python train.py --gain_aug_db=10 --mlp_ratio=6 --head_dim=64 --batch_size=128
Rows from block 5 of a small sound classifier, named by matrix and row number. Rows with one number belong to one neuron. Each number is 50 + 12 x the weight over its row's rms, rounded and kept within 0 to 99. All counts start at 0.
After each neuron's rows are labels from the 100 clips, of 14976, where the neuron reaches its highest value: "responds to" is what is common among them. Only what is clearly more common there than usual is listed. The data: simulated modem signals in the audio band.
# fc1: second MLP up (model.blocks.5.mlp.fc1.weight, 1152x192), inputs 0-191
# fc2: second MLP down (model.blocks.5.mlp.fc2.weight, 192x1152, transposed), outputs 0-191

fc1.309:47 80 28 48 42 54 33 59 42 49 68 42 56 52 38 47 46 60 77 50 45 64 47 75 52 43 50 62 46 42 76 37 37 40 67 58 49 39 69 45 41 43 53 50 24 54 64 58 55 70 56 45 58 40 63 72 71 65 57 45 56 61 51 51 51 61 60 63 56 32 64 42 51 47 74 50 50 44 30 56 47 32 53 57 45 49 56 87 32 42 53 54 38 39 37 49 47 52 50 51 52 63 67 60 53 51 56 37 21 61 35 64 65 35 51 58 58 45 54 56 50 50 83 59 46 45 56 39 71 53 42 61 38 46 48 51 56 43 48 48 76 60 66 53 51 46 63 72 45 28 57 43 32 49 52 44 59 60 45 60 52 49 47 43 58 42 22 27 60 62 67 54 17 45 65 28 45 46 43 59 64 44 52 54 47 49 46 49 37 53 24 48
fc2.309:67 65 70 43 50 38 67 55 64 37 38 54 52 55 51 40 30 50 54 46 70 42 65 23 46 34 42 64 45 36 52 51 50 46 56 39 43 52 44 69 59 62 69 59 52 28 45 46 38 54 42 34 58 61 40 59 66 38 34 61 57 43 61 39 47 64 53 40 62 41 56 64 53 59 48 33 75 41 58 70 42 59 70 64 62 44 27 75 41 41 69 66 44 37 54 37 51 56 42 63 59 41 57 48 28 36 43 52 48 43 60 32 52 62 49 33 46 49 71 49 24 42 50 52 60 42 45 45 41 54 52 35 45 49 56 44 54 66 45 64 39 61 50 72 68 40 61 29 60 61 59 52 79 65 28 44 42 47 55 68 69 42 62 57 44 37 31 57 44 37 14 53 35 58 44 51 43 41 44 60 28 69 43 58 26 46 45 58 40 45 41 53
responds to: AM speech; FM speech

fc1.515:55 35 44 69 29 31 47 36 42 61 41 52 37 49 48 46 52 62 52 51 57 55 37 39 20 35 56 45 62 36 56 51 60 30 59 39 53 53 46 51 42 43 65 48 41 27 41 51 65 56 39 62 47 40 52 31 49 50 53 43 48 69 36 50 55 72 40 48 30 70 35 45 52 53 67 40 29 37 50 56 41 58 50 66 58 47 51 57 43 44 88 52 41 38 62 45 59 57 54 53 58 44 30 42 54 35 52 61 40 51 47 31 65 86 63 56 87 46 42 53 61 45 49 53 38 57 50 57 42 60 67 56 46 39 74 65 48 61 46 53 69 58 31 41 52 61 50 60 32 47 73 54 74 55 59 61 49 58 60 43 44 20 40 66 53 21 35 28 48 42 53 58 33 52 36 52 32 41 48 45 59 42 31 58 47 41 40 53 28 58 60 49
fc2.515:53 52 33 59 42 71 43 52 44 49 65 49 55 25 47 59 41 43 46 40 58 21 34 11 57 35 53 67 49 51 33 41 25 46 60 69 48 54 72 61 51 36 56 60 74 69 34 72 15 44 55 34 50 40 51 59 69 44 63 21 53 60 52 33 48 72 55 40 52 53 50 43 39 45 44 72 40 43 41 47 49 52 56 43 33 42 51 59 44 48 40 45 50 45 31 47 45 50 48 52 53 61 50 54 45 52 49 60 48 53 60 54 40 36 64 40 41 61 60 45 56 50 60 61 31 45 53 52 39 45 53 55 50 39 49 38 40 45 72 45 22 70 43 47 49 63 42 70 35 32 47 38 41 34 73 24 48 45 58 43 27 72 54 47 70 40 54 49 43 72 43 75 61 41 47 51 54 52 49 61 36 62 39 29 40 43 63 58 43 47 46 46
responds to: on-off keying; 50 baud

fc1.756:49 36 25 53 41 56 52 40 31 44 50 60 51 59 65 76 35 53 56 46 44 54 66 24 59 39 60 52 65 44 45 50 47 57 59 27 74 56 49 44 57 39 52 64 66 35 53 61 67 37 34 64 39 41 52 37 63 47 61 41 41 51 63 68 60 66 50 44 64 58 69 56 62 45 64 34 71 58 55 64 40 60 66 42 37 36 69 43 46 84 62 44 44 50 56 54 45 38 40 69 61 44 51 63 40 59 37 53 41 47 51 44 47 45 42 52 28 62 49 62 52 45 50 50 47 42 58 61 51 45 34 32 65 53 64 60 41 60 60 72 58 41 28 55 30 65 32 69 58 46 55 45 65 62 65 37 49 31 58 44 52 54 49 45 51 76 48 51 56 30 49 40 64 39 65 58 52 56 46 59 32 43 67 39 39 22 57 52 53 09 65 54
fc2.756:49 50 51 28 53 53 57 57 77 61 69 29 53 52 45 70 45 51 65 54 48 25 61 56 36 70 44 50 59 59 46 48 54 55 55 31 37 46 59 52 38 44 59 70 41 58 25 66 77 42 52 46 50 52 35 46 72 43 45 49 69 45 24 26 38 43 55 61 52 51 61 60 56 54 42 68 56 45 63 54 63 62 35 49 53 56 67 50 34 16 74 34 44 48 37 37 47 52 36 36 48 25 50 63 27 49 54 47 51 47 47 45 38 59 51 65 57 34 41 45 36 32 43 47 76 40 63 61 43 31 50 40 52 53 33 36 54 40 25 34 39 41 50 53 33 35 45 35 52 45 27 43 59 66 32 47 55 52 53 49 45 32 42 37 51 41 55 50 64 68 58 32 53 65 32 65 45 48 61 40 46 40 43 29 44 44 29 51 53 50 42 67
responds to: FM speech

fc1.683:54 55 29 44 58 48 70 40 55 62 41 33 52 52 65 52 51 64 45 29 42 57 42 31 56 61 53 45 71 35 64 46 33 46 46 56 46 64 51 56 47 46 61 59 66 49 43 58 45 34 47 51 61 34 55 64 54 49 37 73 58 54 49 61 58 55 41 42 40 40 56 54 65 43 42 55 17 68 52 59 66 56 44 36 31 50 43 65 36 54 40 40 51 75 31 43 62 73 19 37 37 34 58 67 45 58 51 47 61 42 39 62 54 47 56 61 51 34 66 57 60 41 51 45 77 31 62 37 54 25 64 43 59 48 39 50 47 43 45 41 53 38 56 44 43 54 67 45 47 66 32 43 43 56 33 64 47 45 48 24 53 32 71 66 67 54 44 42 60 33 39 29 77 47 38 51 42 41 58 47 53 29 40 75 71 40 47 53 30 48 72 67
fc2.683:37 68 65 50 20 62 50 55 59 34 35 34 38 41 51 74 36 51 53 47 44 48 67 50 59 56 39 32 70 38 51 49 69 58 63 49 51 38 54 66 36 57 58 49 50 61 56 45 44 30 41 45 46 61 59 37 45 40 73 40 80 62 57 68 34 47 55 48 35 54 52 45 36 72 45 53 51 59 46 80 28 48 33 70 49 62 44 57 61 38 42 51 39 54 62 18 46 55 52 34 51 33 32 55 57 47 56 41 50 55 71 56 28 55 48 61 56 71 42 32 51 49 60 69 55 50 46 65 57 58 67 55 61 40 52 40 39 43 52 49 54 52 44 58 36 40 59 49 58 53 64 60 46 70 57 68 64 29 30 31 58 25 41 51 40 35 44 36 25 62 52 46 52 49 53 64 37 41 31 69 33 31 50 51 42 43 39 58 46 47 61 68
responds to: AM speech

fc1.57:59 40 64 40 59 71 34 48 52 59 35 45 29 59 58 49 49 44 55 50 47 61 33 70 42 27 43 32 41 42 54 50 64 53 38 39 43 81 50 50 60 69 50 24 35 54 47 64 47 45 48 55 39 58 54 50 61 45 64 40 46 60 61 36 49 26 53 71 57 45 68 45 54 54 64 52 45 42 38 52 59 50 47 53 71 42 60 57 40 64 51 83 51 76 61 60 48 50 28 44 54 59 64 41 46 51 69 60 64 45 41 61 37 68 40 31 51 56 67 36 51 56 40 38 66 68 34 24 52 51 52 34 45 44 33 43 64 79 45 39 33 52 59 69 30 60 47 33 45 48 58 49 57 57 30 58 45 58 58 46 62 38 37 63 47 46 48 43 34 54 35 49 51 57 47 46 52 51 65 55 73 30 49 38 60 77 55 20 46 49 38 27
fc2.57:38 45 43 55 44 32 46 49 63 53 53 49 63 63 76 56 48 31 53 63 38 51 81 64 34 44 58 53 31 48 50 27 45 40 40 51 58 26 51 48 44 64 54 59 48 32 44 52 40 50 45 55 50 49 50 62 54 53 32 43 53 38 65 65 52 45 45 45 47 55 46 66 40 53 39 54 46 62 38 51 40 59 44 27 51 50 47 59 57 30 42 34 47 45 36 63 49 63 67 29 59 48 73 19 48 52 30 61 53 53 64 47 44 31 67 36 42 51 46 61 43 43 51 51 67 56 61 58 47 82 44 46 27 48 39 64 39 43 67 48 40 72 59 21 47 46 63 46 79 54 63 42 54 37 86 68 66 40 45 57 35 61 41 48 54 39 67 46 69 83 75 42 41 52 40 49 63 58 54 48 43 63 45 57 53 50 29 63 52 58 41 50
responds to: FM speech; 2-FSK

fc1.443:77 62 40 55 57 33 68 42 43 52 53 45 59 60 34 60 72 42 50 66 52 53 45 35 51 60 66 37 58 33 30 74 37 51 40 42 64 53 44 41 41 34 46 52 47 54 33 41 68 68 29 45 62 31 65 57 60 45 66 43 57 52 45 68 46 43 53 53 37 67 52 43 52 38 54 55 51 42 23 57 60 50 35 66 62 21 47 57 70 70 53 55 45 48 45 54 55 71 42 54 53 36 34 49 44 44 45 29 52 65 51 46 69 64 50 56 71 46 50 67 36 72 35 39 30 32 51 50 32 33 70 58 38 51 49 69 63 42 31 44 50 38 42 66 44 50 71 84 55 56 44 41 43 57 51 59 55 58 43 71 53 46 52 34 32 54 49 48 34 46 42 39 74 47 65 34 24 61 55 60 48 52 46 56 62 52 61 51 44 43 35 66
fc2.443:52 35 36 66 41 55 44 50 42 62 48 43 38 43 46 42 42 40 62 27 53 56 45 65 52 61 46 54 68 48 29 35 41 49 65 65 62 46 39 58 44 37 41 52 62 79 47 53 68 51 52 43 40 75 44 45 48 61 34 81 44 48 65 38 61 63 52 30 27 23 44 36 54 71 68 40 60 72 55 82 41 53 42 46 56 49 43 47 49 59 66 68 68 59 48 72 38 68 49 32 53 41 39 64 45 33 26 63 55 49 47 63 67 38 44 52 49 47 33 56 50 58 68 67 41 70 61 27 53 30 57 49 48 55 50 55 39 67 60 38 48 61 38 48 55 63 43 51 55 26 45 49 41 41 40 39 51 43 53 52 49 59 51 67 57 43 34 44 52 31 43 36 50 50 64 72 39 61 59 38 62 37 29 63 59 39 41 52 43 57 25 43
responds to: 800 baud

fc1.270:65 45 59 52 58 45 65 45 51 62 47 33 45 36 46 58 36 56 39 47 62 57 56 39 36 41 54 63 48 38 62 65 51 53 51 15 79 24 71 74 56 70 68 38 55 52 51 46 31 25 65 49 33 37 53 61 56 27 49 54 51 42 48 50 56 55 54 55 37 39 49 44 27 56 72 47 48 48 58 49 49 26 71 58 58 48 61 42 71 11 81 43 48 54 64 41 60 28 36 64 61 57 63 42 35 54 61 51 53 46 36 45 44 58 52 45 26 34 37 34 45 33 49 26 71 62 53 57 52 63 56 39 60 57 48 45 47 45 49 48 38 41 57 52 47 68 31 61 45 32 46 57 44 68 64 63 53 57 56 45 57 47 53 28 31 53 37 54 50 46 46 52 60 47 54 60 47 38 47 38 61 59 54 65 56 46 21 33 51 47 44 61
fc2.270:44 41 60 39 52 24 38 55 61 41 40 50 56 46 78 68 42 59 62 45 39 47 31 40 50 60 38 48 49 64 42 75 42 53 38 63 59 50 56 44 67 42 55 51 52 45 43 42 46 60 56 56 45 47 57 55 37 40 40 52 33 45 41 48 23 50 38 67 48 57 38 78 50 28 57 58 58 51 54 27 77 67 57 46 61 64 44 54 45 60 60 43 54 65 38 57 37 43 50 42 42 35 61 39 46 60 59 59 68 58 21 51 67 39 61 51 53 48 45 59 47 65 41 60 59 32 65 50 38 39 48 36 71 53 61 68 44 34 46 59 46 78 60 36 56 57 42 49 38 37 34 51 39 28 50 36 30 25 51 19 29 71 51 43 49 52 73 66 21 54 30 51 55 61 41 61 46 52 45 40 60 46 58 60 65 57 27 53 67 54 57 54
responds to: on-off keying; 100 baud

fc1.616:49 58 43 51 58 29 47 66 41 68 43 63 47 30 51 50 60 37 55 24 31 40 44 59 42 35 42 60 30 53 45 42 56 26 37 41 36 52 51 35 31 26 78 33 58 40 69 42 59 42 82 46 45 41 56 46 41 43 55 41 46 54 38 70 52 45 61 41 50 56 49 33 47 61 38 60 56 39 30 72 64 53 40 42 51 64 40 40 56 45 46 56 40 53 27 35 78 42 61 51 62 54 63 52 16 48 61 33 49 48 33 48 69 63 51 60 65 54 38 38 41 59 58 34 51 37 29 63 44 41 56 51 79 34 41 54 57 32 52 46 59 41 56 52 75 71 36 57 47 46 55 50 41 47 50 64 52 39 56 49 55 67 52 63 60 47 32 28 52 47 46 49 56 61 71 42 59 47 51 59 32 47 60 23 42 45 66 48 45 60 36 51
fc2.616:52 39 50 37 69 80 52 53 44 60 59 48 52 40 30 52 77 44 58 35 61 46 48 50 62 27 46 48 36 58 64 35 77 72 58 63 52 52 57 65 50 63 85 58 71 53 46 63 39 66 47 42 60 48 61 45 64 41 49 58 34 45 34 45 50 44 64 34 55 63 70 46 28 40 46 49 42 38 51 53 43 56 37 24 53 63 43 70 33 49 38 40 55 65 56 38 67 33 41 46 45 66 52 59 53 54 39 41 26 22 56 39 38 47 58 55 24 40 48 49 45 39 44 32 61 50 54 23 35 51 62 58 61 63 40 41 48 35 25 52 49 65 46 35 53 37 65 42 37 71 40 54 53 23 61 64 35 49 61 48 41 59 42 32 50 43 60 54 55 47 64 51 45 32 57 60 47 43 39 47 42 43 51 46 64 59 48 40 58 33 46 27
responds to: on-off keying

fc1.324:59 22 52 54 61 65 43 47 34 46 33 26 29 37 75 42 51 27 43 46 56 10 65 47 54 53 50 36 46 13 47 45 35 31 46 57 83 56 52 41 47 44 32 40 56 58 36 56 47 27 37 37 64 61 71 72 49 34 54 71 52 44 45 33 25 57 54 61 49 37 46 42 43 41 39 60 46 33 46 43 47 48 38 47 44 61 45 40 23 52 48 56 41 30 48 47 43 43 48 49 55 69 35 53 61 48 51 62 49 50 47 58 41 36 40 59 32 58 46 38 54 65 62 40 44 41 49 48 60 53 33 33 59 42 44 66 55 58 35 41 62 31 50 44 49 62 42 39 57 45 52 49 65 75 62 65 63 39 39 43 60 39 38 50 69 41 38 42 52 45 33 54 36 40 40 36 57 68 64 49 52 46 57 58 47 77 55 50 58 47 52 50
fc2.324:36 58 52 56 30 59 54 47 64 38 47 44 56 57 56 41 45 56 70 45 66 41 64 45 42 39 43 43 59 61 44 48 63 59 43 64 32 35 34 51 48 52 51 52 63 55 47 62 60 33 33 42 47 67 30 46 27 82 41 51 39 55 61 44 54 52 43 35 56 43 44 72 57 68 47 51 52 56 51 59 48 72 72 73 69 51 69 81 49 49 47 53 37 65 55 63 24 52 51 56 77 37 59 36 62 77 38 41 55 57 57 32 36 33 48 38 42 51 53 31 60 48 51 47 76 47 68 54 41 61 43 54 13 39 57 30 37 50 59 65 34 45 24 59 53 40 39 57 46 42 53 56 51 26 26 57 66 48 77 67 57 59 54 47 59 62 49 40 56 56 47 43 48 48 48 57 53 58 52 56 47 54 40 37 38 56 71 46 60 38 47 65
responds to: OFDM; 800 baud

fc1.182:54 61 31 40 53 56 32 45 37 47 49 63 57 62 49 61 47 41 58 41 65 44 40 65 48 54 43 51 54 29 58 49 70 30 55 43 58 30 47 70 70 61 45 29 74 53 44 59 61 55 63 58 41 42 48 64 67 39 74 42 57 41 68 55 48 46 42 42 45 46 41 49 52 57 73 58 46 50 54 70 33 49 52 29 46 51 41 52 34 64 57 32 39 61 73 33 31 60 24 65 46 51 50 42 49 39 52 36 78 46 39 58 47 67 59 40 56 32 52 79 52 51 71 27 35 54 55 63 48 34 49 29 49 47 50 47 49 55 55 63 38 51 35 29 55 55 56 50 66 43 57 61 39 52 42 62 81 60 28 63 68 62 50 58 51 48 64 31 40 62 69 56 63 43 51 31 56 49 61 47 47 56 26 42 42 36 62 56 72 72 47 48
fc2.182:54 49 71 42 35 60 54 44 68 46 56 51 39 47 66 51 49 47 50 47 42 57 62 47 53 66 42 44 52 47 64 39 45 54 45 62 51 48 28 52 34 33 53 56 60 33 34 45 49 29 42 52 45 43 65 48 43 31 37 54 54 68 54 44 53 28 41 49 44 85 63 53 46 51 50 28 48 45 59 54 40 38 82 45 45 57 48 41 53 38 59 55 54 40 50 35 68 40 86 47 47 43 39 58 51 54 47 62 51 45 39 45 33 23 42 33 72 70 55 39 56 48 46 41 52 74 23 76 79 60 58 56 43 56 75 56 36 78 59 62 56 45 51 56 37 81 58 54 59 33 58 59 50 51 43 43 37 35 77 34 47 37 56 65 42 57 52 74 41 51 34 53 54 39 55 50 62 68 51 62 58 43 37 40 45 28 40 49 59 38 50 45
responds to: AM speech

fc1.327:43 77 44 53 48 52 40 45 46 48 63 48 49 63 65 70 60 36 63 40 59 45 54 41 52 35 39 33 50 53 40 61 39 69 22 38 35 50 54 62 71 39 32 58 37 53 66 73 48 47 51 61 51 46 27 29 52 53 46 58 42 66 56 31 54 51 57 64 59 42 36 21 37 42 60 49 51 26 40 32 44 49 67 62 38 56 55 40 49 37 55 17 37 77 41 53 32 44 52 51 35 82 58 35 54 42 71 36 50 65 50 48 31 50 39 55 48 64 55 52 37 37 34 35 59 73 58 50 48 28 26 42 52 43 48 49 41 45 36 61 41 41 44 80 62 62 46 50 35 51 58 46 27 37 38 37 46 46 39 48 41 33 52 53 45 52 51 59 63 51 56 72 40 56 56 49 52 56 58 51 41 51 51 69 56 59 43 49 51 51 72 72
fc2.327:56 50 57 61 39 36 75 48 50 55 47 59 39 58 57 47 66 53 22 36 57 52 57 36 54 40 57 48 55 53 43 48 25 71 62 50 47 21 40 30 43 41 57 34 48 32 37 21 50 68 23 53 39 35 45 50 58 47 76 46 59 31 34 56 41 47 54 66 35 52 50 29 62 65 59 41 48 32 53 28 72 39 47 35 58 53 42 57 87 50 56 51 51 66 52 38 38 39 51 52 57 60 56 40 43 51 63 53 44 51 30 49 47 36 44 47 45 47 42 40 60 56 44 44 48 70 52 34 41 59 54 49 50 60 46 31 52 46 29 55 57 49 47 60 54 50 51 50 76 23 36 52 50 57 42 57 61 65 63 28 52 43 66 55 42 63 63 52 53 34 67 27 40 54 62 41 50 42 51 82 49 49 24 46 47 47 67 30 37 69 54 54
responds to: AM speech

fc1.510:41 55 47 46 76 42 54 54 30 65 39 50 43 52 44 50 66 62 73 33 49 60 42 40 63 49 49 23 67 39 54 65 46 52 44 56 78 69 55 45 81 46 40 63 45 66 31 60 44 58 52 65 87 47 55 62 61 58 44 39 42 44 66 54 57 33 51 60 38 55 44 47 37 31 64 77 54 52 37 52 26 55 44 23 45 52 40 37 55 37 42 60 51 36 58 43 46 50 56 58 48 57 61 48 63 50 45 64 53 48 55 54 42 48 59 33 17 59 44 50 47 47 71 55 60 48 58 47 69 65 54 30 50 62 46 52 34 44 53 36 32 49 59 43 58 75 51 59 43 27 38 44 65 53 41 54 70 45 64 56 43 47 60 43 74 27 33 36 53 39 48 53 52 27 41 54 61 57 48 38 43 44 38 52 27 63 29 42 47 39 62 60
fc2.510:63 45 47 63 50 47 41 45 48 53 68 50 39 44 54 51 55 61 55 43 47 26 57 49 37 59 63 59 58 63 42 77 45 67 61 55 45 33 39 46 60 60 53 39 37 55 61 59 77 31 42 27 61 46 67 55 49 41 52 49 46 48 37 58 78 55 73 35 52 37 57 65 78 48 61 54 58 41 51 22 60 35 33 47 47 40 43 70 60 45 27 48 70 54 49 46 45 43 54 40 53 34 48 60 57 60 55 60 31 63 53 60 69 47 36 42 71 37 61 79 40 47 29 62 42 50 74 23 56 40 38 50 45 54 49 66 56 38 34 46 60 46 36 33 46 71 42 57 46 61 68 62 50 53 69 48 61 47 53 54 67 47 57 38 42 41 44 51 45 41 60 63 47 23 53 46 74 44 58 64 63 57 48 68 65 52 66 65 53 39 77 54
responds to: FM speech

fc1.116:56 49 34 50 66 54 37 35 54 51 60 32 48 53 57 29 50 37 39 63 65 65 47 52 35 31 49 55 47 50 66 58 35 52 53 49 59 49 72 62 41 56 51 31 53 45 31 58 49 42 50 70 32 40 59 50 58 41 25 27 43 54 47 28 51 37 51 48 69 46 56 50 64 42 77 42 48 33 52 28 44 63 17 41 56 32 65 40 62 60 49 57 56 53 57 59 67 40 46 50 37 54 52 28 56 38 62 48 53 51 55 59 70 56 44 49 58 42 70 40 51 52 39 34 56 38 73 58 38 46 46 30 38 52 56 49 54 38 50 46 38 62 54 38 62 33 55 43 45 35 11 27 58 65 60 25 37 52 58 60 47 27 32 33 46 46 23 40 63 41 65 65 36 48 64 53 70 41 51 52 65 36 28 61 62 54 50 52 41 44 39 51
fc2.116:30 49 41 29 48 63 42 44 53 62 39 48 58 38 39 46 87 68 54 44 72 74 53 36 59 71 45 53 63 49 44 41 51 45 83 42 45 37 63 24 43 46 40 38 38 68 51 41 54 58 55 25 62 39 63 61 56 47 31 60 54 34 47 52 57 59 65 58 53 59 51 57 52 55 47 73 57 66 48 64 64 55 54 43 38 52 63 42 56 66 55 51 55 38 51 48 40 60 61 46 40 38 54 52 48 74 68 51 54 57 46 44 48 32 53 46 61 46 53 38 46 28 37 44 56 54 41 36 71 39 31 81 55 45 41 53 39 45 50 29 60 47 58 58 79 33 37 41 38 47 35 60 65 54 53 69 52 24 43 44 51 54 61 52 46 57 84 64 51 49 55 42 40 53 46 26 45 49 44 42 39 42 33 61 21 65 59 45 39 38 53 55
responds to: OFDM; 200 baud

fc1.508:65 43 54 35 52 39 44 72 55 63 50 40 52 49 59 43 28 53 53 40 39 40 77 22 67 51 42 30 30 38 47 29 47 60 64 46 49 61 69 56 65 58 67 48 39 62 18 36 54 47 51 50 31 35 41 49 46 46 35 47 35 72 52 45 16 28 21 61 52 43 50 38 32 42 55 69 50 32 57 48 31 55 57 39 43 51 45 37 45 58 53 49 59 48 65 47 50 53 59 45 54 37 52 40 40 32 46 53 57 52 43 33 53 47 62 48 59 67 69 61 46 71 45 48 63 39 37 43 55 54 60 40 35 45 59 70 53 57 53 50 42 54 61 53 43 52 60 48 61 55 38 41 63 36 70 49 40 44 43 65 25 36 57 43 52 53 24 71 51 59 70 64 44 25 44 51 26 31 47 70 56 57 53 45 40 43 35 61 33 67 53 54
fc2.508:60 54 23 54 37 45 54 71 39 38 43 50 64 33 58 62 64 43 46 49 49 50 21 43 75 52 49 48 55 49 56 57 71 60 48 41 54 65 68 45 35 68 68 42 56 72 34 58 41 52 56 50 35 36 55 51 65 34 59 56 43 50 62 21 42 55 38 44 44 28 49 36 40 54 61 50 41 39 47 39 45 35 69 52 65 42 32 58 58 46 34 59 35 30 56 39 46 50 48 29 46 57 51 64 54 48 74 57 60 41 59 51 35 50 68 57 30 35 60 61 50 38 52 50 38 43 50 63 56 48 59 64 48 40 58 21 63 44 26 66 57 62 38 56 50 54 60 49 29 55 43 54 51 43 47 65 41 60 14 52 52 50 42 41 41 48 70 99 67 49 56 59 37 35 44 55 54 36 39 57 53 38 50 50 59 45 62 48 37 35 59 32
responds to: on-off keying; 200 baud

fc1.128:50 34 52 36 37 60 58 62 55 42 49 52 52 36 52 71 51 46 33 45 45 50 50 29 62 45 49 46 43 32 42 68 30 39 24 33 33 56 68 32 37 33 45 49 64 66 48 55 43 39 50 43 42 31 36 42 62 44 70 41 40 42 46 54 56 60 64 52 60 28 58 53 60 42 50 48 57 40 54 42 45 36 46 25 56 46 34 38 63 58 52 31 57 48 41 55 58 51 48 36 60 43 54 38 53 27 55 46 33 58 56 48 67 52 27 49 46 15 73 50 33 30 51 28 50 40 37 67 63 29 56 53 62 65 57 54 42 49 54 62 51 47 44 62 28 54 75 47 29 45 28 67 62 59 47 49 64 66 53 54 40 53 20 56 46 56 47 55 20 26 40 25 51 71 56 47 59 56 48 53 40 52 56 35 45 58 25 60 45 62 58 51
fc2.128:54 40 38 71 43 57 58 21 48 39 61 33 52 63 44 48 63 53 61 59 55 51 26 57 49 46 38 53 40 69 45 43 62 83 59 50 41 76 53 55 67 68 30 72 25 61 59 29 56 51 38 29 56 56 58 65 59 45 49 31 38 59 35 42 53 39 49 50 46 46 48 36 37 63 55 63 49 39 30 48 56 39 59 39 36 37 21 47 57 40 63 48 62 46 36 44 49 44 53 48 65 66 64 36 64 45 38 42 42 50 55 46 45 35 45 56 55 40 62 66 52 50 45 54 53 55 17 72 57 30 45 61 52 41 52 58 72 44 59 41 53 45 54 28 51 51 50 47 59 57 32 59 60 38 70 36 51 52 58 41 45 61 46 41 64 44 54 45 30 49 34 55 37 44 27 51 56 30 69 31 62 59 46 47 38 60 17 52 41 50 73 63
responds to: AM speech; on-off keying

fc1.161:38 47 52 49 49 55 42 58 56 46 68 38 50 58 59 49 57 44 49 52 59 25 53 64 47 40 49 57 47 56 51 34 50 30 54 51 63 41 59 54 25 38 31 47 55 45 57 53 36 42 40 67 36 57 33 59 60 48 35 60 37 47 51 56 45 54 61 33 37 77 60 38 41 47 67 43 57 56 36 50 47 68 59 51 37 15 40 63 46 59 36 62 46 42 43 63 70 54 42 29 55 25 50 42 55 52 29 38 62 35 43 76 51 54 48 71 49 42 67 54 41 57 68 51 43 31 56 48 61 31 58 33 34 90 49 59 50 65 79 53 50 34 53 67 69 46 45 50 37 65 49 44 26 80 65 54 57 54 54 56 56 39 36 26 43 58 44 32 49 58 53 49 51 56 47 43 41 66 45 42 54 41 56 65 35 78 61 53 54 51 69 36
fc2.161:61 63 60 55 50 66 79 52 44 29 38 38 62 52 40 43 62 52 45 40 46 54 49 60 47 55 41 65 33 53 66 64 68 38 69 56 44 44 54 45 68 55 65 41 60 52 44 65 53 51 26 57 68 69 41 36 39 44 57 61 63 59 57 28 25 46 57 50 49 36 58 81 56 58 57 46 45 64 48 50 43 57 59 62 51 52 59 39 47 44 50 33 53 52 69 57 45 54 56 50 34 54 38 51 51 45 55 78 44 32 49 44 65 37 65 51 60 73 36 60 51 35 34 42 37 73 47 61 56 37 68 32 45 39 33 67 39 57 49 55 50 47 24 50 47 47 48 41 19 43 34 38 58 35 43 41 62 49 61 46 68 64 44 53 46 38 32 38 53 60 40 75 28 38 39 48 53 43 48 76 38 44 65 55 71 39 51 63 29 52 21 49
responds to: 800 baud; OFDM

fc1.668:31 63 42 49 66 65 63 61 54 54 37 63 53 48 44 66 52 46 31 51 49 58 22 30 42 54 73 37 63 38 48 40 29 57 40 39 40 53 42 53 64 43 43 48 56 70 26 69 40 49 41 30 74 35 58 59 34 32 48 46 50 54 41 14 57 45 31 40 64 53 60 41 55 46 41 54 46 50 45 31 37 41 70 44 35 54 68 42 68 41 46 43 46 29 45 54 55 61 53 43 55 37 47 42 74 66 57 42 35 51 39 58 43 43 68 48 42 66 55 50 61 73 53 68 52 40 57 54 62 63 48 61 68 50 67 67 41 50 36 48 46 33 41 72 67 17 53 43 55 76 45 41 19 55 48 49 53 54 61 47 34 42 42 44 40 66 48 39 51 29 53 43 48 58 55 44 31 38 72 50 63 47 48 58 45 41 42 51 63 62 50 45
fc2.668:54 48 26 49 49 44 47 34 56 36 49 35 56 74 51 50 48 62 35 55 49 45 45 51 38 52 61 60 53 61 60 64 66 56 69 34 50 28 43 57 66 47 39 47 54 27 51 74 41 54 84 63 30 40 70 57 38 43 34 54 37 54 61 70 51 47 64 42 55 46 43 63 41 47 79 62 53 62 56 45 65 43 48 63 58 50 48 32 42 43 46 47 53 47 52 60 37 44 79 62 37 53 42 58 71 62 53 46 50 69 57 65 74 36 58 64 30 49 41 55 54 50 67 46 52 65 53 48 69 59 51 56 54 89 31 44 61 62 45 32 65 29 44 35 63 59 28 61 51 41 64 54 46 49 59 56 45 46 42 45 81 54 48 46 53 54 59 39 43 30 64 50 44 45 58 26 38 52 27 46 42 62 69 37 50 35 59 43 41 37 39 65
responds to: on-off keying; 100 baud